config = dict(
    dataset='rendered landscapes of hills, water and sky',
    encoder_depths=[2, 5, 2],
    encoder_stem='single',
    fusion_encoder_positions='learned',
    optimizer='adamw',
    weight_decay=0.2,
)
Rows from block 2 of the image encoder of a small model that answers yes/no questions on an image's attributes, named by matrix and row number. Rows with one number belong to one channel. Each number is 128 + 32 x the weight over its row's rms, rounded and kept within 0 to 255. All counts start at 0. Numbers have three digits each.
After each channel's rows are labels from the 100 images, of 14976, where the channel reaches its highest value: "peak on" is the class under the peak. Only what is clearly more common there than usual is listed. The data: rendered landscapes of hills, water and sky.
# convs1: grouped (12 groups) 3x3 conv, stride 2 (encoder.blocks.2.convs.1.weight, 192x16x3x3), inputs within the group 0-15, a 3x3 kernel for each
# convs2: expand pointwise conv (encoder.blocks.2.convs.2.weight, 192x192x1x1, transposed), outputs 0-95

convs1.106:096105120146135153139144142072080096160138182190193207086054071171140149173132143088098116144119141179161172070062081159124140137115130087080060126130145167152167182203206129129134138119128083094111137139142169162188096106107147114144163144168117117109150145144149143125103088114118093124129110105111113109113135150143156166081119130106132147144150162142147148157128125134105119096074089152149168184162190143134112142129154180155162
convs2.106:170146126134124187168154199122097171139119108188141171146111159096138070185203147193147163179125155145096144153133156136161168115128104197117148154162117137118174106155140175139181188110181059151139091186121150108161166130134094178109112098084160128141175158142145119107155100128098151164
peak on: sky

convs1.59:117111089119144127109099101154185180086151163060121128203195202117144134131125120111113111103147133078087092119104100096126113110118123085062064155164161161148142144177167149158142125122116113119119105128111144129135113114067171158145152151141126117104174156153125119141161149156126160176120121128196205211110138140077100108182173174090094135110126115179174178144132134085092096163187175111128133088094106114133125152177167156153151
convs2.59:102123098109151109113166139138090186129138071126149130174132143153059150130121074138118132129055146117084138081096130125132103097072121102124103129133096081132116109105096153168114113076113042109142147082081111087131087141073121068171156128149149110120129088130103122118090073086135161105
peak on: water

convs1.34:090100093168153180161155178083095092189197210176190184100107109106111105144165171137100106101113089133136126046048031119116110135109109149124130106106114095113133117111091119115103113125112126131139109127144090100100089056065090097100120109132130097099095112101118129123117090084087127092108108119135116107116120109137136120124096113161164197143136144084071063152167164146168178071117103097116123125137145129109099111109098122122113
convs2.34:143180139100125177179065128134177114111187146065123129117156191104090144183176191130100098115126187197156104130144142134146185135095169130150161145151121147128105106121153129098120126141113121183131142122102177176148127164182163176184145127139130148158141120140142119149121164149127106072
peak on: sky

convs1.164:122141146109120124104102105153163161140157153149144141143164160156152166141124132167183185134132141121121125195201207157151170140122142088096098132148140134134147180178177129160143135128134184191198149132160134113140126097105126128137121126149201200219146127144128105130192193204139127159140107140122123117144134116133118110150153160156142148155109146187193205145142159138125138175183188139135156155128154180181171152147140132131133
convs2.164:125126091106163114151167074139145081120146182148092098082139090118109169123100101087070123112112134132141097064064102156089092111092128104144143170179182101102083097101129099184079079075179170140153162078119124147130132117183110127097130150182197101079128082151142121176093134135098134133
peak on: snow

convs1.75:103134148100128132083099116139162166113130135084109125164169172162174181169189182145185190133154168122148140153183186116140141091115116128166161108133134101109116157182186105130137081103108091125133103132144113143137073047053090086078102089080142192170112146149093116113157183161126155154091119113147189182110147139090109120121101101123114096143115114131162149100122122081102097162187191108139150081107108127155119103128104089106084
convs2.75:103112093137056135120150139163095111164084184101175128160114114217143105090137149146135198125151138123099144128123088085111169091121129106096159133126188144094121207099103109151100086094105064143132141103132114077131087084161191146188111091142196100106127074098131043138118124120131160121
peak on: gentle ground

convs1.134:138142169135116116150102133115137151104107096130101108084095091112112088124151120079088066187129135169107096144113147124091131159127155120066083133113065156145152206190206115175163133159172135145157110095086125099055146141144108089096125136135085107112144151183153121134084097142151137230126127190192205176120113121155169192126085085115082098146135137090087121154138159170127149136154152117110107107141120127098119128132123164162157
convs2.134:142127132117184142142176136122118132132157168120111135119149114132098129129134105111104072133123128142145143064160120162147109139128109112140143174187180090145134127133143074167089100126149126159187101084126104152175095157162081143081097161178147152091117131149157211170162092144065126182
peak on: gentle ground

convs1.181:112059047146134096153138131153159179140142164124117122080060048147144112157135137164168180131140167112092116162165174146137162126119131130075057170134086167128110162166188126140171107101122133112096134123113147149152082081059114115095151149160076056065138129165146149171161174179135126158120106121158161153125125121102110099162180181148140159134126137090091085117104096156149149131109099129091080150147143162177186146147164130114125
convs2.181:093103116198107125140116134093125144147100123170122138165077113113159219121098084134135157161155111100148163154143123160126100107177112173123081124108129173132177141164119174132109128116128177115082188139167120108109116100131157136086141084110115151160120133081094104128169089113155107089
peak on: gentle ground

convs1.64:144151169115130129081102095186177174120154142104123116105114113113139139099140128160172162117142132092123115178175174110144123093100089185179188123153142119147130151164170107156133084111090156156153100101114116119126118127122115150149157157160155167178103133132091115103181181182142140155139139139157171176111155137101123112098094104123129131164161158188195197134147150128144125165170169118147132081107094201216221148174186151161172
convs2.64:133136099127108119140217137206125103158128097160170115063119126158099162098134166060120215094095144122167110137103108128111164124126152100088122112156127128106070152128114095197102125100106142152114139138100157127126130110116178123125112124101212133123177133138130098176101116138137211113
peak on: gentle ground

convs1.115:110101076140142117124140136137143163089111118102122117132175163112135127090116100140133119131133151123127145043126177086120149114132153164130111171154154159135138052151194090129163103123155058147189082122158106136160106110129112123114105092105052114150085114132102107134107124129116124135112128132052144192084138166110137153058118171062091130073115119053149194086134160103129157143173162108129134103123132049166202072122172085117137
convs2.115:151139127152159130129155097150178064141122136174145110086165120145126138146136112096115133091137156127146101082085098098122108133066158132125145141149153131123107052137104086170110104116165233162159183103154144152184139146151157119137130132105121120126139102131155116210112173159112122107
peak on: steep ground

convs1.150:075079077132165161155179151160144173151138123111079081151180161142159138085099084118107085118090101117133144161161133135164116127120070090131140061128137116151144132163135127184156138169159153140132132133121087104113069151149116158155080119112138141142130155150087089098074100108034150120113169189082127160103133154142140153053098106061126138126176184145120160156145125100098076069129147089131151121175177149141146135134134079065079
convs2.150:098115155148131112116100146064129119109117167178141121149121137082186200088083107118143185180188118112152168160139131154141104106195080199145130123135164151160137116174138189120085139163121187098091192154177122077110133092107159119120099093143079113151109173097109104123151116121118095112
peak on: steep ground

convs1.70:113146175096132145091105108147175185105129138091109106171170181168184184171178176157202205143156161133156145160174182112143136090114110142167175122136137109122116153178187097123123091100102120152170102137165137154152082080056109103079119102088156185189126149141103126113150173158124133125099115113154185180116137140094111121119082082133124095148125111130158156107131126094112104162184193118126130087102104134146130105113101088096077
convs2.70:095118063143100138124203106139112097157101170093166114120101118213133101079140156098122204101112134112095111143081094115108157101124140095113151119123177135099093186108109106167078087088109089141119160099122152086127082077159165146191104097143189137100148063109125045156118119130126190092
peak on: gentle ground

convs1.31:203200201152146153123131127210173150150116120167136151181175170147144142126122131187196196158158158138122134202208197157162166142137141113153182117120120144135156129118109143136144167168162117140145139141153126127121176185173145144145127115128173180174143139148126128124111100096143132122154148147089082062118118120141152144162171170164155156128124121168173169150150144136123111174178176149152143128135136197164162158153150130113113
convs2.31:114079127166156132160095114033096124157097132183131116102067078092177162109113123123111162127151070115184111140096142142165138116152123162171145145103130169171125101160128142099120149138176152115136189165160092113163196101102138141062112117115136142135062133133131142140113145056086063133
peak on: steep ground

convs1.61:104110107122129123135142130161194198126183186102140139173172168132147150129131136154152154123123133126126140168165157145153159141157157117121111121141132121128147158175163160164176150156157175178170148172173137152150096104089138140147139150166122118114142153148118135139127139126145157166152166159198209205139176189127145147165169156129132141123135125180188190167185182161172170180186186128165177134154156097103107139170152158170168
convs2.61:119112127128099069143143172189134066108132123146121116126152137113081139133154069079155185124062160132145124114082123068155123136102160126194123155139142082151071107121112148187094113158136085144132136082075106122131092137122097098189128142123199133129122148142122162140068118103122214133
peak on: water

convs1.169:118137139130155160153174165163158170146150155161169159129154154136153170165166175168178183137154156132135155169176196150161182134163171073077083108126132128143147164180176149163153148159170165178192128146176129143173138117125131124134135134144167185187139153156129141161164179204138158177146153180124127118129131132119115124142167169138147144145147150162181199133153167144149172161184177144146154144146160147166163115103107097102095
convs2.169:120135081092150118155103061139143065146151184170102069092146100160100169115119139091060124097104114119140084060078094164092121120099138090123167136152166085093087101085135102158078083101151193144140159078107160164106105116153107120155157134173190094079136085115143097130081140139105114122
peak on: water

convs1.12:125125120117098072122092094064077085121103085124135129140151153142137146141140148072057067113084087145137119189200187154144145152146157114139131141141149128118118172183178152126161158155157078076087111082085110120122134132130126108120147122132105099115111099116135145157186186199139146143147142150134090116137132137161144149087080096132097090125120131118103102108079072124107107204206198149165152150153156120086081098082081098104092
convs2.12:116128078126171167173222085140134095134133157096089089095123123146118106158147147122099133116129157140095111095072070149124128125092143100091150115193184127111094129127102100234103091101160130135144116077118144133169115102172120151123112115127207128077130066159139111117139118132137180124
peak on: water

convs1.17:158179171135127130090105095119048078161156128188160183152159150110111116056068089133163173094123129071104103125145154096096120058069076094108117138135143159161180103127123096089077129119088119115136137160163074121109137135139129130139078089114140156169118121124077103114064077077119133132127145127092087081138147141164170173156152153126125127065065085143151164112120136078078099173154174146142143104112131090091080139141143127127125
convs2.17:112129101138154156146121150067078140167123161168122099106120110125204166111115143139108161131115098101144150152118154144167138099154133167167143131112202166146124114128127143111156168101151155110166196160174109138100143071122132142153149120173152160157096156116111115120086139080119119162
peak on: gentle ground; water

convs1.123:128134129149127112162167150152154155136130141122123104174217185096111122099104121126141124134132128097100101178181194135122115109103104079094096137133135164158153198196201148134132115102093193185204135123134128106110129156163140125129123114085179173173157141130127110103099111125116106105120120118191182198155131139121103117150145161140127150112093097183181199148138144113109113143151144107128118102096102192206221126118135116104088
convs2.123:133121096122152142130249085148132094139141175129102085081155109119118135130119149102090149104125133127126095065067059130126137133104121106093150123185162119096107108120122102237103094084156171151137132083124133153168129130189129137102135159124190137126114101148134124189101145139111180147
peak on: gentle ground

convs1.125:119122131099070081145129131146161175118121136158143134195153168123131139119134100135132118140123086140147131181172157154143146139145147173174166150166149150140143180173154141142152141148139179182165145139137141147133186189192123140137136125140176181163138158156148159146084091094089104136079101114195201174146157146151159148171175158153131114149118099189181161155155142152156126201204211139149136174161137186160139155155162141140136
convs2.125:139139089122119138152234058144135117141109123138106072073149136155126155119100145111071140111110139120139089063092094129105103109128123112079128106218141110097098165107131112255081081072149108131119142078113131120169113107114135156132143126064203107108126087135132070150132117138161202110
peak on: steep ground

convs1.53:146138139145143140139128133133162169083115128082103105161171177108123126111103112177159157140126128116113109178163154106107100111104100140116118152151143171148163179172172161147134131116116169157150098100096121115106127141115174167166160162178181156166155151157157137149178173181147142151105121116146183168075120137071078107210210213150136147114105111167161172140119120102112111175183175095112125079089101139168157149193186152173162
convs2.53:075069086116139118130084133175107091124154087158060144159129163121094129098094122117097094067049121113124084117140126132117168099129151090125119120121165109115149095156092111131062113101163125108157087118113114099182131070105126109143098114128224135098124105147095082074134090132128100107
peak on: water

convs1.11:106121130130129114145160149057060072121115111136154153143144138137111121136116111066063069121122114143144147205202196169155147163150161142147140150137142133123116168163162158165161155152154081077082116132125122139155126155164144159160149155151079089092133119129139160145192191191169149141157150160097093112141140152149155161086069097131126135144165164092100092118115109123138130200198191178162160158152150095081092111111093115130116
convs2.11:119140058117150188168238100124122094150167176138086090102132147138110101163136151121090150105117141158100092103060100148127143110101155144119157118201163139097107108147109148212103098067152093145139125091113127140145117077178102153129091123149201125077137078160119071129121128117127173138
peak on: water

convs1.54:116098091126104122118105098147170182140157161109124125171177184144159153122128133129126136132128126106109124147157147146145138135144136058066074127147144143150144163177168167154153147136122152138149144154150145152141110101070157146144131123163078095087153165169134140139127122140151170188161164156198215209147170166125143138171182184116130142104135137173193191154159148123128134195215213151180169129140141103117117131150158134131158
convs2.54:154123163145147108138141159155107143143138084145099131138179111157076106113127063106194165121079141126124131124114147122153093192108111089129103173146133095168104174107169110156134107178126059118158143116093086110101059139108118066161136117122150132122107142102114177114055129111157156108
peak on: water

convs1.142:114125142146131141147145152139109115121102098137130132170169164135144117110123107063070058122099091116105098189173169148147143129126128216198211140154141132121120116145148116137163160170177096095127113110118130127130206206187169144132116122120108117107120131123113135150118134123139156157140138149112127124106136128159170183217200209147142137127138139047072085105107107080069080114114112096116116154150156185155176144147135133130134
convs2.142:160143123195115131129183137099118154153121084132149121178110116152127126156134100170124156136145100105090115137165060132100090147169090168063115120181078144118178150183153210204152095144107124137142100129139139073095067133130138160094137130067150116097131081136128104095180097109130099151
peak on: sky

convs1.62:127119113133140136144147144171193201131149142124120121187179195150143149148132137166147162129117127131119119195178172159135140155135131099093095127123118130127133169170166164148147162141150188171179140128129154138127109111093129143133126133153112107123126126134139121134146147143144150158163158163197206211141152170138139134171169169143139142142127136187187201169170174175166162216200208156145156146126132103111106141159157151158167
convs2.62:106129117096154116132171141170108127080141115151154119126162128136119127142151079086199111144076129136100153144077114113172103146118144094150118162111127104184070134086137115172108120154112102106177122100118115131110082127094068075221151168176153109119113115135101146111069122104126202102
peak on: water

convs1.29:217205196195169163155141131165151127151113120179129150177162160165144139135119115185181180147137130130112115183181171151132130141114112119146166141119135162148149132125130121119136171150153148153153163155152140124126195175175170151143141122122195178174171149150150123120107089104120121139149157165109097084140114112161134141175173160172117138121103096191177176174145143138117117195178170182145138147129123177174165164158164153132141
convs2.29:091071145166165133137123139051095129171113141171128143115061090090175159096104105143126159126177064100189134133109157169155127139129099177179126158098138162166157089172116167128123142171149171092118219163146062117173173101132136124078107121131111146106084140107112134164122144066080093130
peak on: steep ground

convs1.122:124128120138148146153153146155177170155137122115088087156208181109123104093112109109137140130136132099110108163178200111107120099099112089090087159163163181187172173191209139145144109101116178180208129123140113113117127166147145137112115113089164169178142125146121099110116120138104108109120129121161169204143141139107092117134125146140124134097082083182187200138117149097101108147162141113137117097090099163192217109121133097093105
convs2.122:142136099138146147125221088148146091149141177141081073095145136130125118123119158108092164102119141127146100074047055133124141119078127118118159131187161128111093110094120107225123103086157176151140153093124150162160129105169114151130147139131180132130136093153137107187101154138121168121
peak on: snow

convs1.58:115103098131141131132130134160168170125136145103106107172177182145139149137126133169160156146140139135117123191176175152142130151124124099093089130125131140135142163163162161160158168148141173164172140140140152139126110106082140137155152143154131121131137148148145152160137128130159164176181171167207203207144152163141111120161161164146133145145125134187174192184168176182163171204211210156158166159143136097108102139161159136167165
convs2.58:138110122101139089132172137184142095086158117167107107115150157127105104127118067120159158120053149153113087117064117127126121129083155116147140117142152089174078106124170149204073097151153101112171111097105129112145069120115086106158133160127177099097143108161147122096067122103113185110
peak on: water

convs1.42:087097132138136129152136142085100067135135129150156147123113089154170163152160155160182185121125127088101103129126146120133131090092099179167170137125141111098101169165174118121146093110117024040051049069060060094085138150158156142146112107101174163179120127133104111124164151154145132144136130128161169171115122147093098114127135140142162155130139136149150157142140142125127125051062066087114118127108116173176186121133140105112126
convs2.42:075066116159117143129135124060089166139106113148145131153076098140180153099090126146132141159171075076125148148157132143152132125172084167130098161147122195152148143164106160126120144134130130104102196156173095099112162089125130131080156110120136149121056135128106129124149097044130118115
peak on: gentle ground

convs1.130:117110138090132128117127138083085092085089088113118101126093094143141104135113125070054075130095094136117124174139159121115129160134132179119104117126087147126115123156161082111159159177222155111130119117086151157121208139139129105106142126133154163161145150160123140172113132180146146210156156215112139117079094116148192230172109126124109099148119128098060095130126114143138124092132101057080077109166164169127128146158125162151140
convs2.130:116161111117188173167172092190123110124182130086116101084149087128087122173129176089090120098137157145144117090126123172137157122103147107130177130189193142097072120116091155159093105101154184166154105111126145177142128099183156154118159141171190128095123117170153114184123172170127147145
peak on: gentle ground

convs1.21:198197203148142157121133139181148143138106102156122147183169166145141133109106114179190192143151154133118122184204186155161154148136118104160178109098121152126164115113108136127136153153152138146149132137147115115126190184180138142144130112124179180189153152149134133124091092094122114117144138146091091063128114126179170170164171168159151144132124127186183187155142137121118107186181179148156158134130138186165159158129141127088097
convs2.21:115068139169155122157088125056092127147105148175121118115090057108178179120115127121115165126151078118182107143117151146179126100157115158165128161107149170165125117142117160124126150142178145115136197173161079125171193086117144146079116117126145143134044140148120136151115142072067085133
peak on: steep ground

convs1.165:128136136105118120106101100167171151145152132149144136149157152155141160156124125181195197144135141138129125191190193156148177149131147100093093133151137132147151169161154125150139134113131200190213167147168139120148136103106130127132109137140195203214143139158134117133189188201148146169146129138127127133150134107128121104153158158142144138142121146191185204147146156137122140180183183143137157156136156175177170162147144140129142
convs2.165:128127091098160119143175080141144080122142189152091097091134089108109168128109111086078128101109128132148106067076097147087096117100129096138150164179182101102084099105126099178075074074181169140154168068104119154135124111184105119097119148184211102083120081152140118174090145127109148143
peak on: water

convs1.114:073070078094102078104108092107095117098125121090122096081119097076081084083106101107091121097115121096093125082127149130136152132134163084090085094108106122118115097145175146151181114141152088132166120128155130145157072104122139122129112080077102124145134158176131141162089129124115132131123124137094143161125161177120152157070094123101100115073087084091149169128154188115144155089105089054082060042068047086131152110119151103119125
convs2.114:142143094142154145133176081155146082133142159150104105093165108125113097120126144095085140075122135123118090077066063142120131126075157087127155124178184154104108096121083100172088085084165171155164145082131143157155112132179120140148136132123143129160119074150138099176102176136148138093
peak on: steep ground

convs1.81:091088093124134127124136123168168172153139152156129142169168164158146145183179164104111111138143153147147158183187177157147149151128135121124133131137133110119119179179186155147162150135146172167152141127133141132133100097088140134133122129141181169180189150167192140181148135132152154131153159154165157149179156180179153141192179172171143151156133133178165181158142161154124141178165173165153136198190160068062091146149147137142157
convs2.81:110102130158144122113134161053098128138097161135137144126075085109161223098110095129119164155181087097199149126140174124157084125138106090173098163118143145153129129113117072101135134150138132098123221148169094129139193108139122118051110116136134109138067142116108129183152125091120121144
peak on: snow

convs1.131:085096122160177159149170150131115110106112088131103108160135130136117100141145129096079077139112104152151129192168169160138156157159165176141128132102085141119107118156153131165199184193220083081113140147121162147129191169160149102088177139135139144146142149172167153194098127138154164167160132174096111117094117135166183211202160151153107095145134134122114105117130132119108095098117103104148115128162163195161156179137124187155146
convs2.131:135164130106162144173094134115173146142066115166171133105057124146075103104136103107120168077118186078183108192118128079135137097071144098143124066166201093130088109145110142193091085100176145146118118120117127118145081093113154143092111100140119150156122078141111128131151128094167119093
peak on: gentle ground

convs1.108:102092104128160146108142151093088106101151155107167170101055074148130162139150160103108105113138138141167171091065073134144163141145153094071069128133120144152132199199203137119123148126141103089102151164163168170189107094109146134173168187212151135138152132133151148139117093117126137136157157158104101107128163185150171197099084112094143166145167183148157150141152136155132143093072103159156165153165186167151135135121129142129139
convs2.108:149103187129127097144095191116113174128117124157144201169162126111155141088110146179194135188169095120117181153202190125149130135164102183118107125176080123162154119136154145098163173163129105084119140157144107122153133163080131109143142101102073122148142175091101146089161126134120092152
peak on: sky

convs1.126:149116126190159161212176185174161178186177166198185174156136175146144124123144149115136117166158165183189192175165144144132116147116124149139128152168157187189187166167136131117121146120123152163131150141141150135134125131169167159138161156154155161163135136132159125115078094101097090128084091100161158142152129127138124129157151131149144126156127131150157131149146119149125124179197189181177183175184169153153123153131111132119102
convs2.126:164160097140132149170214070132172142117130159159082065088137149126126147136113180100080117097103121160106059104068090095104146113158119147120154122148152134108112171097164142202132125105144083159121132122140148134104115111141139151122102122134193105095156104139155040119086117105147163147
peak on: steep ground

convs1.39:097098146142123126134129112109104072124134114167172167125099106116132117138132119185196199131135175103105114149155157124152155096090102199202197124101113092078078177186209127135176117111129120111103140138116143149145132154168155142175105110111180198212124143176112109132178150167145125132114115119161185201134147171097098134132137135139152132131125141140126114150160135126129119178169120174157134142116123173199205141150175109115128
convs2.39:074094118187140143135133128089142152140106130162120131160082094123178209091088098129116151160157092099137154157140138177139091119163113167126104136137147181141164136175117171140129132153126169103098234152172103101099149098127144131090142090128116134153086130107097110138149101096128121112
peak on: gentle ground

convs1.50:126123116136132133131124135176180202147145162124136137191190204139141152139135142165157157130118125114115122190179185158154146144134132113103103142142137145143152174167178157149148159144155195179178153148148140138140131121113145134134134132143127123132157147160137137147159159175139140159152148157202199208158153167124125139184172178139137141129123137197189203155146154137130142204203205164153163132124132119137129141150157149154167
convs2.50:132138112095125092138120104153139115124116127154115115100116143144145124117168037115197165111104146140140143147109125109141071116108167058148141135115133069181086183077113083128096082141114070108178146091103092132107089133128093083185131173167131109103152110121102154129050108097107145073
peak on: water

convs1.127:144141118134138120141153158167193164150133122109113111177224173114114095126107111106141129106127131101101100175165199139119129115096114089093077134149139167167151202184201155139153121102110190177190129107133114101103150164156152146128133120095176176175153137131113103108098118138124109116120124130178179200155129153117108123150131148140108120113096092183176198165139149109096112160176151124137112090099091181186209119110142116101086
convs2.127:148134116139137136124229081157151088154138173155088084086138130123119120123125157102106167085119144109130095082042046129138137127090117099103155134189151130120096104109123101224117099098151176158131148090128145150156124126175128135130146145113178144151129103140142122183098164134139161144
peak on: gentle ground

convs1.68:092111116094113121057070083139138159107115122075093111158158174177193187186197193158188183132158170114142139142147147107113129072093100145154151122135146101113124138144152101115111070085083091108122089111128098108122079077066093097077107091077155179173129145138087100102145162150116132140064084089140150158099123130069088095113105103128127099131115092139140135110123109083092098150158167111125135076084104147154125117140113099096104
convs2.68:148092152152081107107115136157141112135097172087119117163101140235155059117127157162129155150178164139127147118111099124139147113114078128107174157110140123140146204123123136129143110138100071152130137113140131117168113161193188132178123150117203135140133086086165119150106124133199108164
peak on: gentle ground

convs1.38:110111142143137130146135125112095068110128109153166175127127104130136117149145118178202213134134169095104130129129142138142154095092112206194194129107123102084107182201209131140175115112131115103105145136114138163153120144149148122167121103126196199216137147170109127137186151169154131137124108106177188202132137183113115146132143136148153152135136144142137131145142123124124124157140117170164137144144152182207202133141177116117147
convs2.38:079092123175117137138119140091130151133103130162133136162082096112166222089079102140132136161160104093148166161155146169142104121175097151122083134132131183135164137172108165130115133141121170098085214135163103095116151101127156123093160088116107156159097125104100122145177110096130110102
peak on: gentle ground

convs1.151:172106083093085111097096061093088097125139114126149129149082092136122105144160158098111143121173158138152154161145125118076074166165132145148151131138146116138157204187224151137158142142153122092046134100119175143151159144179099101129203188163117076111126105089132136131150140162141171185137148157115096133104097139083082104134144142144151182111115138125101083125102074175126163163157167143161151100124127082099090089097054134128122
convs2.151:156121110169111103094159124141198165176100092140163123143131117088119097112146141121161137128164164144089125106149083059132165149150129114111144117136080118107169101171101103187127133126139170165098151122101146208202079142158163177118098204064152171189167129114150119127119093134145121166
peak on: water

convs1.91:093078105129120109133134132159146151172160148119101114174191182171151166105112118093098090134139138153166166183185176188160174131108129151158157102108125134134149169164156189148168117106113180175177176163172126115127108103122153139145128109124146144139177171162150131171121120154127111108136145134182168156174135155116088086192171169160148169111093102171158157182154167125091120159155157156160153099118116048045075131146125165155154
convs2.91:116104140154162121097126152072121148125102168119149156119098071113175208106132097127145150132167100096154149157137178127147067148153135074181128163107165142156124138127113039094131130158161107121140210141155118137128189133175130117054104143177126131146079136114111166193146139100114110146
peak on: snow

convs1.77:153160178117121124102105085182175176135153143116140113114117125122139127111121121163179184125138140107122106181176173124137129094098082182184196146147143133134118165177178110139123084099088146155149119121121123120125124136131142172171161173184147156157111123113090089077180168168135139143129129127165182182121142135102112095124120128159162158175183176187199187148165159129134125164170168112137120090094091193201197149159158142151129
convs2.77:106129102114119154102221114196128102148108119147176116071117129161106143079129175074127201086109136119154113127079137126106136148128167092089124123141144127087090147101088094192108105131120150128128117106096147126138127092112182105155089129130193141131149092116104094166116121137148223115
peak on: water

convs1.162:105116111102118108108110112176183172148150152143148148136163155146125134153122123168187192157137150135135140179186190161142170142117149104110115145128135154152157160168169133146142129120120191190203154141171144115156136108122114096098123117132183197207139130158139119146171187210157134168143128159146157148132136120149136116140166164138122126134100142165185194157142161140123144176190191150141156164125150203195198155129147134114135
convs2.162:107146065119144125140167067137154081136135174162085092098152095132106168115117113081071139120120144124120107052074099142087081112091121108128134161174170090085099112088116111185071065062144172131147160063108140148110123113168101124120138135167196099081137078148137101150078148134124139132
peak on: water

convs1.166:119135140101118125101105114159179158142168150147153146162162168170160166164124128166183173132138140129128129184193196165146175150129141098106110142142148144143142178169165133160140137128146198194197157136164126119154131113109129123131110122141193193204134130163125114127191193207155133170145116152120132125141143122129115121165166171161138151151127157193189192152144157141124156181187181150139158161146167172170155152143143128131141
convs2.166:119124095104155124157168079148155078127146184146095091086138093106119169131096108085070129102113128136152113059076111152091099113087125105142149175181184096108095097107141095183076074071181160131170166079120133147141137114174114128108122145176204105085127080151141114178090138130097139136
peak on: water

convs1.52:135125128134150151128132129164173184126153172098116105187197184133141140129129125164157156156152150136127136164163177150161172134132133133122109161157151170142153156170177116127133114097113161174162134153142106106121156158137155168158162164173128116128138138139141115116149162173145166152138151135181200183131191171126138128177180182128127140118121125191203185170189173146157149185192189150163180131134136157155165159176184144149179
convs2.52:077123123141156149119132179169123059163139086184114164146160116125122152138141118074143163143121138129153112119093140139140138110116133127091111136152121100129136087128106107171062089107119116155141137092103142097162129098114089087186126113079199107137126088162112119122101101110135184118
peak on: water